{
  "train_examples": 26041,
  "time_shift_ms": 50,
  "win_length": 400,
  "encoder_norm": "rmsnorm",
  "encoder_activation": "squared_relu",
  "encoder_head_dim": 32,
  "encoder_fused_qkv": false,
  "encoder_positions": "rope",
  "decoder_width": 320,
  "decoder_layers": 8,
  "decoder_qk_norm": false,
  "decoder_inner_norm": false,
  "decoder_positions": "learned",
  "beta1": 0.9
}
Rows from block 3 of the text decoder, named by matrix and row number. Rows with one number belong to one neuron. Each number is 50 + 12 x the weight over its row's rms, rounded and kept within 0 to 99. All counts start at 0.
# fc1: MLP up (decoder.blocks.3.mlp.fc1.weight, 960x320), inputs 160-239
# fc2: MLP down (decoder.blocks.3.mlp.fc2.weight, 320x960, transposed), outputs 160-239
fc1.792:45 50 50 05 36 50 50 50 99 54 50 50 50 50 57 50 50 72 06 50 50 50 50 50 50 50 50 50 50 50 50 50 50 50 00 50 50 50 50 50 50 50 50 50 50 50 45 50 50 50 50 50 50 50 50 50 50 66 50 50 50 50 50 50 50 50 50 50 89 50 50 50 50 50 50 50 50 50 38 50
fc2.792:50 47 49 49 32 66 52 46 50 47 51 45 49 50 50 50 50 27 52 38 55 52 46 10 49 51 45 46 50 37 51 49 51 48 03 50 50 50 68 71 50 50 52 54 60 49 56 32 34 49 56 50 53 77 00 41 54 45 48 50 45 46 59 46 50 39 49 50 50 49 52 48 51 68 58 46 48 52 66 41
fc1.802:47 50 50 50 50 50 50 50 50 50 50 50 50 50 23 50 45 50 50 50 49 50 50 50 50 25 54 52 50 42 50 53 50 50 50 50 50 50 50 99 50 50 56 50 50 50 54 50 50 50 50 50 49 50 50 50 55 56 99 50 54 50 50 50 54 50 48 51 52 59 50 50 50 50 50 50 50 50 99 50
fc2.802:55 49 50 50 52 74 51 50 44 50 50 50 52 50 53 50 51 52 69 51 48 49 49 44 50 63 50 53 50 53 48 49 49 50 51 52 51 51 47 32 66 35 50 50 51 49 50 51 49 50 50 49 99 56 50 50 52 49 50 50 50 50 53 50 55 52 52 50 50 48 50 48 50 67 51 50 52 35 36 50
fc1.804:50 50 50 50 50 50 50 50 51 50 50 50 50 71 50 50 49 50 50 50 50 99 50 50 50 50 50 50 50 50 50 50 50 50 50 50 50 50 50 51 50 50 50 50 50 50 50 50 50 50 50 50 50 50 50 50 50 48 50 50 50 50 49 50 99 50 50 50 50 50 99 50 51 50 50 50 50 50 50 50
fc2.804:81 51 50 50 50 83 54 50 50 50 29 48 50 31 50 50 55 52 36 50 50 47 49 39 50 50 50 46 26 51 32 50 58 58 47 50 51 48 49 22 50 50 52 50 51 50 63 50 49 50 50 50 49 57 49 49 50 38 49 54 41 50 50 66 51 50 50 45 57 51 00 32 64 51 82 49 62 49 51 50
fc1.809:53 50 50 50 55 52 50 50 34 42 50 50 50 89 50 50 50 45 79 52 50 59 50 50 00 44 50 50 50 50 50 50 50 50 08 50 50 50 50 99 50 50 50 50 50 00 50 48 50 50 50 50 46 50 50 50 50 40 50 50 50 50 52 53 68 50 50 27 24 50 72 50 50 33 50 50 42 50 64 30
fc2.809:54 50 49 39 49 63 51 25 43 48 51 49 50 50 45 49 50 49 49 50 50 50 47 32 44 52 50 30 29 43 48 49 59 54 29 53 50 51 49 99 50 50 54 52 54 48 55 46 40 50 55 50 51 57 45 49 46 40 50 55 42 50 52 52 50 50 50 02 50 51 50 49 67 55 55 45 59 41 58 51
fc1.810:50 50 50 50 50 50 50 50 63 51 54 73 50 49 69 50 50 51 50 50 49 50 50 47 50 50 50 50 50 50 50 50 50 51 50 50 50 50 50 21 50 50 50 50 78 50 50 52 50 98 50 50 50 48 50 50 50 70 50 50 50 50 50 50 33 50 49 50 56 50 50 50 50 50 50 50 50 50 50 59
fc2.810:56 51 50 49 52 60 50 50 50 50 48 49 47 00 50 51 51 65 47 56 51 50 50 43 50 50 50 50 41 50 50 50 50 50 44 50 51 49 53 49 50 50 50 50 50 99 50 49 49 50 54 50 50 50 50 49 48 48 50 51 48 48 51 50 51 49 49 50 50 51 50 50 84 59 55 49 50 50 51 51
fc1.812:50 50 50 50 50 50 50 50 75 50 50 50 50 50 50 50 00 59 32 50 48 50 50 50 50 50 75 50 50 50 50 50 50 50 50 51 50 46 50 22 50 50 50 50 50 50 50 50 50 50 50 45 50 61 50 50 50 63 50 50 50 50 50 50 47 50 50 50 59 50 34 50 51 50 50 50 50 54 44 63
fc2.812:80 50 47 49 49 57 51 48 49 50 50 49 50 38 50 50 50 51 50 50 50 50 48 45 49 52 50 42 43 50 48 48 53 51 47 51 50 49 49 52 52 50 50 51 50 50 51 49 47 48 50 51 51 55 42 50 45 48 50 51 47 49 50 52 50 50 50 50 50 50 24 48 50 51 62 47 50 38 52 50
fc1.814:63 50 50 50 50 50 50 50 50 56 50 53 50 50 50 50 50 99 50 50 49 50 50 50 50 74 52 50 50 50 50 50 50 50 64 50 50 50 50 00 50 50 49 50 50 52 50 50 50 50 49 30 50 55 50 50 50 61 50 50 50 50 50 50 49 50 50 56 64 50 40 50 50 50 50 51 50 50 50 64
fc2.814:52 55 55 51 38 61 52 49 00 42 60 50 48 47 49 51 49 50 53 50 55 53 44 25 45 41 49 51 50 35 38 48 59 51 00 49 50 50 47 99 53 48 43 54 57 50 56 45 40 50 65 49 53 64 49 46 50 38 59 55 35 49 56 55 54 44 50 48 50 49 49 53 63 50 59 44 48 32 53 61
fc1.817:85 50 50 50 50 50 43 50 49 48 44 52 67 69 50 84 50 46 52 76 50 50 60 60 50 49 50 47 52 47 50 39 50 34 25 40 63 18 64 67 36 48 54 50 44 49 50 50 73 51 54 43 50 48 49 69 45 21 52 50 14 44 51 51 49 48 55 01 18 23 54 69 50 51 50 52 30 48 51 50
fc2.817:28 50 52 47 51 51 55 59 28 49 50 51 50 49 55 47 80 55 51 48 50 50 50 50 49 53 50 58 50 50 50 40 46 44 55 51 51 56 38 49 50 50 50 38 72 50 50 55 52 45 48 50 49 50 50 50 51 39 50 50 68 54 51 49 51 75 50 49 49 99 50 50 50 49 50 50 50 50 17 49
fc1.830:48 50 50 50 44 50 50 50 53 60 50 50 50 50 60 50 50 53 48 50 50 99 50 50 50 50 50 01 50 50 50 50 50 51 57 50 50 50 50 32 47 50 49 50 50 50 50 50 50 50 45 48 44 50 50 47 50 61 50 50 50 61 50 50 50 50 50 50 11 50 44 50 50 50 50 50 50 50 47 54
fc2.830:81 51 50 51 52 52 51 45 51 50 50 49 62 40 49 48 48 61 49 52 49 37 44 35 50 53 50 54 48 52 44 39 73 58 50 53 56 48 50 49 51 49 71 50 50 49 51 43 50 50 50 49 16 72 54 49 51 44 50 53 50 52 50 74 51 50 50 43 50 50 07 49 53 54 57 51 50 50 51 51
fc1.834:03 50 50 51 38 50 50 49 68 63 00 50 55 48 50 50 50 50 37 44 37 46 50 22 50 50 52 50 50 41 50 50 49 50 50 50 50 50 44 08 50 50 49 50 50 54 50 50 45 50 48 41 50 50 50 50 04 53 50 50 50 56 50 50 37 50 50 50 77 50 38 51 51 54 49 51 52 50 50 54
fc2.834:56 50 55 50 50 50 50 39 50 47 61 50 49 49 48 49 51 82 48 49 48 44 50 40 53 52 56 50 50 42 49 63 57 51 45 59 50 49 46 41 57 48 82 51 86 49 53 49 27 50 53 48 51 53 41 50 50 50 52 59 50 49 51 51 55 48 60 50 52 51 45 50 56 50 63 37 56 40 52 51
fc1.838:55 50 50 50 54 54 50 50 43 46 49 49 49 74 50 50 50 50 79 51 50 65 50 50 00 21 50 49 50 50 50 50 50 50 39 50 50 50 50 77 50 50 50 50 50 25 50 50 50 50 50 50 47 50 50 50 50 33 50 50 50 50 50 55 73 50 50 29 18 50 85 50 50 32 50 50 40 50 81 21
fc2.838:51 57 49 48 51 51 51 47 39 40 52 60 50 51 43 49 52 53 51 49 51 52 48 36 30 51 53 50 43 41 50 46 64 52 20 52 48 53 48 63 50 56 56 51 72 41 69 41 33 51 61 49 51 71 46 50 49 34 53 56 39 51 57 50 54 51 52 51 50 51 50 51 50 51 54 39 49 52 69 49
fc1.840:49 50 50 50 48 50 50 50 72 51 50 50 50 41 50 50 50 50 43 50 43 46 50 50 50 50 50 50 50 50 50 50 50 50 54 50 50 50 50 09 50 50 50 50 50 55 50 50 43 50 50 50 50 50 50 50 50 50 50 50 50 50 50 50 38 50 50 50 68 46 41 50 64 65 50 50 61 50 50 63
fc2.840:51 60 50 49 51 40 50 49 42 43 57 51 41 48 50 51 73 68 49 46 98 54 50 43 48 55 49 51 50 50 50 54 51 49 57 52 40 48 48 99 51 53 52 46 49 50 50 34 25 51 70 48 49 65 26 47 38 45 53 50 51 45 60 50 50 50 43 53 51 50 53 50 59 61 69 28 51 67 57 53
fc1.843:57 50 50 50 55 82 50 50 45 37 50 49 49 73 50 50 49 48 89 53 50 66 50 50 00 35 50 50 50 50 50 50 50 50 06 50 50 50 50 73 52 50 50 50 50 37 50 50 50 50 50 50 50 50 51 50 50 29 50 50 50 50 50 53 84 50 50 31 00 46 80 50 50 28 50 50 36 50 66 12
fc2.843:51 53 49 48 50 57 50 49 36 45 53 54 50 51 38 49 52 52 51 51 52 52 47 30 48 54 50 51 30 41 48 48 62 54 14 59 49 52 47 65 51 51 54 52 60 49 60 41 36 50 55 52 50 69 44 50 47 33 53 59 35 51 55 50 55 50 52 51 51 50 50 50 70 51 55 41 54 51 51 49
fc1.847:51 50 50 50 52 50 51 43 08 31 23 50 65 52 63 43 55 50 56 55 50 50 50 30 50 50 26 50 50 56 50 67 58 92 50 49 50 50 44 52 53 50 78 53 63 50 50 54 53 52 80 46 00 50 50 55 55 26 50 52 49 51 50 51 99 52 78 43 42 50 47 50 45 45 53 69 48 39 50 45
fc2.847:54 36 57 50 38 39 50 50 50 61 37 39 50 47 69 50 50 52 42 62 50 50 63 49 49 50 28 50 51 52 68 54 17 73 50 50 50 38 60 18 50 49 50 58 23 60 58 48 53 31 51 39 61 46 54 44 50 54 48 40 79 51 57 45 49 50 00 58 53 02 52 58 49 49 40 42 49 52 50 52
fc1.849:49 50 50 50 50 35 50 50 50 52 51 55 50 45 52 50 50 60 26 49 50 99 50 50 50 50 57 50 51 50 50 50 50 50 60 70 50 50 50 18 46 51 34 50 48 50 50 51 50 50 50 33 50 86 50 50 50 57 50 50 50 58 50 50 00 50 50 53 76 50 16 00 50 78 50 50 50 50 33 74
fc2.849:54 56 50 48 50 54 52 50 50 43 66 52 57 50 55 48 48 61 50 51 53 52 49 37 42 51 49 55 50 45 39 47 56 50 50 54 50 47 63 99 50 52 57 45 56 50 50 26 45 55 61 51 49 65 33 49 42 38 62 50 48 43 50 49 54 50 51 50 50 47 50 51 54 49 63 48 46 52 66 50
fc1.853:62 50 51 56 52 59 52 41 50 50 58 33 86 50 89 48 47 49 52 65 29 66 47 30 46 42 16 50 60 56 46 50 45 55 32 64 24 52 46 37 64 61 39 43 50 47 59 48 50 50 59 53 45 52 56 50 50 50 50 47 45 51 49 39 48 28 48 63 39 50 52 41 42 50 49 30 57 59 74 49
fc2.853:62 48 46 51 50 38 53 40 50 51 49 99 48 49 48 52 50 67 51 50 49 53 50 49 42 45 50 75 51 50 50 62 40 26 35 47 47 37 48 64 50 52 57 59 31 59 49 51 56 64 48 44 48 50 55 50 59 51 45 49 54 35 50 40 52 47 20 50 51 37 49 56 46 50 50 73 42 49 49 52
fc1.857:50 82 52 53 50 56 80 51 64 50 12 50 50 50 49 41 30 50 50 50 37 50 47 18 18 50 50 44 21 59 50 35 57 86 51 57 52 51 50 54 50 38 45 54 68 34 50 58 45 61 60 47 46 50 53 50 61 50 50 47 48 50 37 77 50 64 58 31 51 64 49 50 61 70 50 58 50 32 50 50
fc2.857:29 50 54 52 58 53 58 53 50 14 61 52 51 68 50 49 49 69 76 87 50 72 49 46 47 50 51 63 37 55 43 51 17 36 51 48 42 52 26 75 49 69 29 46 50 50 40 49 50 63 58 50 49 50 54 37 51 50 92 40 56 58 47 36 49 46 37 61 46 49 44 61 44 46 45 55 50 51 21 57
fc1.863:50 54 51 50 51 51 50 49 60 50 46 50 50 50 56 49 51 49 50 50 49 50 50 50 50 50 48 50 49 50 49 50 50 86 49 50 46 50 52 99 48 51 54 50 50 50 50 50 50 50 51 51 50 49 50 49 50 50 53 50 53 50 50 50 50 49 46 51 50 50 50 46 50 48 50 49 50 50 50 50
fc2.863:95 50 50 49 50 71 58 43 50 50 39 49 50 06 50 50 53 51 32 50 50 16 49 43 63 50 50 48 07 48 39 50 80 57 47 50 51 46 50 38 50 50 55 52 50 65 68 50 47 50 50 50 50 51 50 50 50 44 50 68 19 50 51 72 50 50 50 25 54 50 18 30 62 52 74 46 76 50 51 50
fc1.877:70 56 54 49 50 54 72 49 50 50 50 49 51 55 49 50 50 50 64 49 39 64 49 50 50 50 49 48 50 50 50 50 48 38 00 58 09 50 41 49 70 60 50 52 34 50 79 16 48 48 49 55 55 51 60 49 53 50 12 40 47 50 50 45 50 41 19 50 28 25 67 36 41 50 50 48 36 59 50 28
fc2.877:46 33 67 50 49 47 50 37 24 40 49 52 49 44 45 50 56 50 50 50 51 25 48 56 62 50 74 42 53 49 44 50 50 50 51 50 49 66 49 50 25 37 55 49 60 50 50 45 49 50 51 50 48 37 52 54 50 56 49 56 48 49 50 52 44 43 59 52 50 67 51 54 54 49 70 80 38 52 13 49
fc1.879:50 45 44 50 50 50 50 50 32 50 50 50 49 59 55 50 39 41 69 53 54 58 50 51 50 50 00 50 50 50 50 50 50 50 50 51 45 50 42 61 50 50 50 50 50 50 50 50 50 50 54 49 50 50 50 60 50 50 50 50 50 00 50 50 50 18 50 50 50 50 98 50 50 50 26 50 50 50 50 31
fc2.879:99 50 49 48 49 52 53 26 49 50 32 45 50 50 45 50 50 52 24 49 49 13 48 29 49 51 50 50 29 51 47 50 53 53 38 51 52 50 49 34 51 50 51 51 40 49 51 50 45 50 51 50 49 51 48 49 50 46 47 51 49 49 50 51 48 49 50 47 50 53 36 48 53 54 71 50 56 50 52 84